Weights of a small contrastive image-text model.
Model: 23M parameters, 48-pixel images, encoder arch swin, encoder norm rmsnorm, encoder activation star_relu, encoder patch size [2, 2], encoder depths [2, 2, 3, 2], encoder widths [80, 160, 320, 640], text encoder width 256, text encoder layers 7, text encoder norm rmsnorm, text encoder activation swiglu.
Training: soap at rate 0.0014, 7600 steps, batches of 256.
Data: trained on scattered letters and digits in many colours, 195000 training examples, 10.0 epochs.
Rows from block 3 of the image encoder of a small contrastive image-text model, named by matrix and row number. Rows with one number belong to one neuron. Each number is 500 + 40 x the weight over its row's rms, rounded and kept within 0 to 999. All counts start at 0. Numbers have three digits each.
After each neuron's rows are labels from the 100 images, of 14848, where the neuron reaches its highest value: "patch colour" is the nearest of a few named colours to the mean colour under the peak; "strongest on" is what is common among them. Only what is clearly more common there than usual is listed. The data: scattered letters and digits in many colours. In brackets: how many of the 100.
# fc1: MLP up (encoder.blocks.3.mlp.fc1.weight, 640x160), inputs 0-79
# fc2: MLP down (encoder.blocks.3.mlp.fc2.weight, 160x640, transposed), outputs 0-79

fc1.254:570497506526531478468412472509532471502471516532531485516462484527462528597534517525559470475482487469491519545468493428492552460528472512496426513473533530533473477550549478465487564549495543555492473558480549476573536514467529487552539500
fc2.254:463544489548439497476443523483531507552502515502506503509499486517508468436501469522461451524561435482484521536557451469431479507452467491495473501454464512474499471472566466498481496570519477416535512493489422531529421500571443630416439508
patch colour: black (77)
strongest on: orange (59); pink (46)

fc1.53:453464546536482529519540442557525510512483497482465516503485502415514488486568487483490528485500448476475469475452523550500460596460536469456620461458533494489460489497562518486477453449554502520506521532533557510494510483563492563466585533
fc2.53:485523566496476564523558479515520413413517500477548509552413513546463554494431464478459507465524515568486516512454494480490555534515459445542441519507553449498505529551513433482470504510517441517523499461496474522528520472451530468450486494
patch colour: white (57); pink (42)
strongest on: green (100); purple (41)

fc1.157:453459523462462500533500508410450528514500533518470475461537600531491543480425481506540432491472455528565535565477480545487516500516524487494470495566423506443486480548490525531538573416549461428476475552503500521439456454473534511503502578
fc2.157:514527536550521506526529529505512461485561464562556494536493441447529467503500509532584501539517485531457405475538487490557586491607499522512571455538540529490471472542552565460449484520484523529445515474411578563552524519472439429501461502
patch colour: green (58)
strongest on: green (100); yellow (43); pink (41)

fc1.464:491489530535454430501549454562511437532513456532439495526548592528430514512547475479603492451500468512452625501464566509517479504457516544485443505572492523518513572469497519545580496519481511502484529460500530503483478477423491508453517480
fc2.464:487480481510440567465504463489488447428499536438497455525484480451531429551554506394432422431490476479465568468429484464516528569481541463463485467530486441532473430527473435487458552514484433454555521460446440555480505501537462534482507493
patch colour: white (59); pink (41)
strongest on: purple (100)

fc1.227:568524511493491539438554487482495472487513515604527479514539443482473464421464553476513481416558508451533469488456510485507528536525459428473512503519494466536567484487527532507497528495503572515561525518487495453515560461503416497469497487
fc2.227:474563469511484430461551568465447496530485460465513492481493502492512490520467514533495481556506483436428546475504497485503486537481509544558518439468493532417572516557548489413464486506511494516455503495411520545507460536576526495442479524
patch colour: black (65); brown (35)
strongest on: white (97); count: six (38)

fc1.349:501487527454407473515451441451537467531557456506522468485462456448438529496507461487502416490389528430422537430529523510467532531441440536458500441542524568556527541491483455468554360553508547499461481482487510509495526510482515431473525478
fc2.349:460538527452539509462542537486479479452498536491530517456518507473529449435486442561469525449482449554498473497492557561532547464471481442521500521425384378564551502455537553491485539541472588536508529561475563514479482408478530531453539503
patch colour: brown (72)
strongest on: orange (78); yellow (55); white (40)

fc1.342:524540443483576394557518539428549514415478469486525496409494495536555474500508506509424512452467546478438415496512545481506521453497464473533604502449556529503482546479433487435540554550506522496502506543543482531486503514542548484496503504
fc2.342:441545512445463479462520472473491517560469522430429547422519522513459469480464512570566537490512500423520521532524569562504554444552501489529425419456615482505525506465520526482555516430512510520479443464476500579507459499561468503500440474
patch colour: white (57); pink (43)
strongest on: teal (80); blue (74); black (45); purple (41)

fc1.394:536500444417497493512513446526495507533488477462501548513509489469505516513541517496509480532524470552543509474472452482461519447539487583502475523531476552497472483503469486553492457483384537453396465553460483491552558538452429534478448555
fc2.394:535524484566472484557498476440508507546513495529470468480495578448514441506509491490471510471598489470470535475494549433497581534455534460452553484495421442503565474482463538558571511527559470446512441477422500468485546481561472517504483529
patch colour: grey (41); brown (34)
strongest on: white (73)

fc1.354:453472554525503437472479506518504512523532511552475422456442399466515448453527480427561510481487537419524498485513482521515459498505523511496484489483444558432536512407497602509530508470443522404520477486454449487512505444497517523513467508
fc2.354:501487511499512466573510488447528498466454479542547508530567433514486509517529521535520477470575556508493487483512519490491561568516495490494534504486547452580559527512518533483570496519488468486460508479428433455439478501536534589541569578
patch colour: grey (68)
strongest on: pink (88)

fc1.600:483490551505445433515455575569514461539579464453497510486433493501470513467490499458429500551471538454484514456521473443483444440519429470460545464433557503500414442507465449500548534506500460494543478555532455510482492564490508459461508490
fc2.600:467482472456533541417420450491461556490500539575522556521489532556524494500458494524582509498567466464494390491579532522480486506509497551551514451501513569525509498548526544429491522534432540487463562437462509447510510438556530529522577500
patch colour: brown (88)
strongest on: orange (97); yellow (46); pink (42); white (41)

fc1.292:576493511513484463585507495452536509520555501528438485453524418470441456518492447493459460540459450517443529508523558505511495525522555482504513510417531505536500534570524504519525479574443489494462490526503547569487533496494509587444466464
fc2.292:463518542495477488438513549541446572571494445451513515511575452445520508524535503555461498515467495504537486511533455488449538499474476435531490548520475491529532484442503549473492433520512453504468563453516530574569491512484504492496570523
patch colour: black (63); brown (34)
strongest on: teal (100)

fc1.408:518526531462519469499467570496524455599462523447531484478491542525477527482435512531524522511428492460575554505496573480433579474503570453463512449450435571522604456549501480449513552457532448523506475526536489494525493529494542492512514478
fc2.408:506469426513558547453511469508499555504461514556518525409547451489470481493520424466465526506474553524458510520485529538492499514476488485506496536433554419447543504489501537552560574512533465509532485454506494489489488464530540391515559464
patch colour: green (58)
strongest on: green (95); yellow (52); white (51); pink (46)

fc1.78:586618486425461458474519516486527473403491453529510444521553488530516468524519456496541468476513544506486389506477554518617506511500452528482526553514521480497500572525497485446512548554483540508509551555557514490521526588508572497514499503
fc2.78:453569522606597537560466467473490502522495477482460463513513524501428540475446491529497487525511516475512507442475394447472448515479518505538419571486593425479449498575528523449476573496503476438492485510431495528501447487547515558518433478
patch colour: black (62); brown (38)
strongest on: orange (100); yellow (43); white (42)

fc1.523:481525511484514522583514469437473495500536499483534476539512544453472482600513493437464512577472545425408469470457426532448509563488474512498484523520478534454542543412475544514530450525507514539524554487401450465476484487497562525570541494
fc2.523:504556463514495472560437495497533463496493579451526584453464508475482531482572506431527464540502519514564535501438460506579559457532527502501452515489604501512540488492469408495583575461512412565505525497512457514545523506495485459424500518
patch colour: pink (64)
strongest on: brown (98); purple (41); blue (41)

fc1.247:503487518508609533483525495432459618551527464545449511456456494489452494464503514505508556488478527511474519453532529468482475478483470544486491493467432525501477489509540509522532539490460491561556597477462468525452462525453505550478544479
fc2.247:512504505479488460452509496507439472436540545458452495562510540586458584520505532485416473496523466513494507501507483457533480441519516519521464466521449489506469443434450542484500539539539488465465444616530486457552486373424485487453487514
patch colour: white (77)
strongest on: purple (100); blue (46)

fc1.303:492439507522521513498589537489448553559460478467562406414527570466514482548509454475480467566482507504515523416574486564544467538506503504414496533443518507483472548453504557500456517486442424536569496498512459484538478517515498548440527433
fc2.303:486536490515531447510563538458482499463473538448518537496497522459511497469580491480472425532511413466474466468496545496508470452509521524556519557521476501465474509452526572459470583511479499483520473555472542473462476533471588526541499488
patch colour: white (53)
strongest on: purple (74)

fc1.348:478535522551502504456448508550527527449566424492470505503509544524565536459509490519562495514488500484503524570550415487494483544463437572527515446477456504502565449523471461475527569437472527546449528471541427489486498479494476519504537519
fc2.348:538503545427516459509505485530497527489465569458540511454470504501444479489551504507470481466440539514454494571498545545525500500510470524468559486540529556560515587424459528549522476488482489503531483525571483475544480482501436534499526543
patch colour: grey (72)
strongest on: black (83); brown (52); purple (43)

fc1.333:451586516521445479591457500506502572500514487537509481513509581477572523438491547497535410577488525488527481446506464573487455504567470568496522549544518464481582565565544581540534473577511461552479551495461502548510542509527446484503523511
fc2.333:499436482479589534482578500409455506530486583563467455475485445572539461487526484432456544463516518564518501520536457507573469481489538529434544533502470445559488427493500538538521521443473449523501530482463492416487506461490423468545491448
patch colour: grey (73)
strongest on: brown (64); black (62); purple (45)

fc1.462:504564466482399471485518450546510502585464514480477499563447567472568482534534447601548524532483515537539529527542479514447547501560557554530480505531432532482504547528518495482461509472545467452478519539441494506500503505483450449514585563
fc2.462:568546508473530500523440539527549495479411532480452467486526445518457539561430486449456556461468481483513532512510455484501509502544475541480560591511515445458559386549506480462466495540488573453479503492483496598455482516498478545488463463
patch colour: green (33)
strongest on: teal (99); orange (49); yellow (45); white (42)

fc1.509:541518491458517517543469452484497515500475524502477508543477533532554471480522469474495473570497555497462539493478464493513453474488537467494509530560484470443503545564484520594465469441524523426589522496483531504468474486441532459443504582
fc2.509:567562446534543513479419439536495459555490521459440564538519556517543572506488490477547502514524503416452457483546454512495488474474468567481446519475555541557505554461522520429393455536504527520483456478488514507514512531571527576501513509
patch colour: green (85)
strongest on: teal (100); orange (44); white (41); pink (41)

fc1.341:519494479546456515459521576465486533510478601535487482472515490438513542543492512531536561512476535479524513472449471455484462510517492425467460517504488513498388550521599438488520509436544481523463453435521543596446476473520452515538454491
fc2.341:444514556527554497520552514507448529470526463486545565542498498516491543515497494549511445554465491438524532539503533494566493517486542541457509527489478543497443523501439479451467599551525515441463491530491442492501560537531493506469516498
patch colour: white (56); pink (44)
strongest on: green (99); blue (45)

fc1.335:454573480485509467475542478511483549503575534470406445490488535532514478480527536467524549453565477461524487451441565383494525419490558487535465481517485493492520535480506549566446532498533569454466530461539495481453523474521547561410556490
fc2.335:448519518548483551461442482448445504546483400497553504538492531493454422498521452516452464543541596474473550583514556498491490561489452466522460475515574520487480462436503542415508463476512484460478550442487519522552462518496544503551477471
patch colour: white (60)
strongest on: purple (77); blue (50); black (49)

fc1.472:459509501504425511475508524499485459491588560484496417561528494469499482529410458504451428556473446590490552519544575469514515496554533465491589463482524478477528499493440556563523468471511437472457509521486491497552499409454500499517480493
fc2.472:463553509514582486486474506523425457608460521516523584526438450553478492525491458541545452484468469513528510489499505500476483494522493442499494519532465448434539440475454451472476493517473567543438517606467522484474486548472511490527552511
patch colour: black (66)
strongest on: green (75); white (54); yellow (42); count: six (35)

fc1.521:595519564474427521467419536530448511532495502488509485477482529520535476431584381521498558529526573499476481503456483530572506481469546460497490526455514550456471552514464496478474490535442476479582523490473560490552508527443447525493480493
fc2.521:514482480549438464495535461481463521515497449493534474447439475475443497516455509533512487500430449437542573544559513510484488534475502593504533448504408565542484513573463492487453522548518514479501531585500535561536535497541515528468568528
patch colour: black (78)
strongest on: orange (60); pink (41)

fc1.352:589490499488482539581449447511489515383505564445507513525471517511502489603494448594490507581468464431472505563502489485534482520489484457470559583459514495486535553501555484516523559480513473474504515515527482516439507446473459460541499493
fc2.352:530467466484522523496510513524555423529527513531566520451497451471507480537517513497564481538413472526421487431534453499442569465499580604499511520517544505516484480562464503507410451509499466531431468469458537562536445554517510485547437488
patch colour: brown (63)
strongest on: orange (71)

fc1.302:542464520537547495490490459590465435441588482456487455534411548531501513464475507551492555506480434483537544523486528433455458493480427534451523518456539576519457501508499459499424507430435458487522491436477512569440490468394510505472417482
fc2.302:493512496536477492529494539455502424614511432490500418567467483489486490524544465428496458511464543433471473533547522509540519485525452489445518518523477532492477510563497491508602468468542475487489551516484547510508513591531505579539531526
patch colour: black (74)
strongest on: orange (71); yellow (62); white (45); pink (45)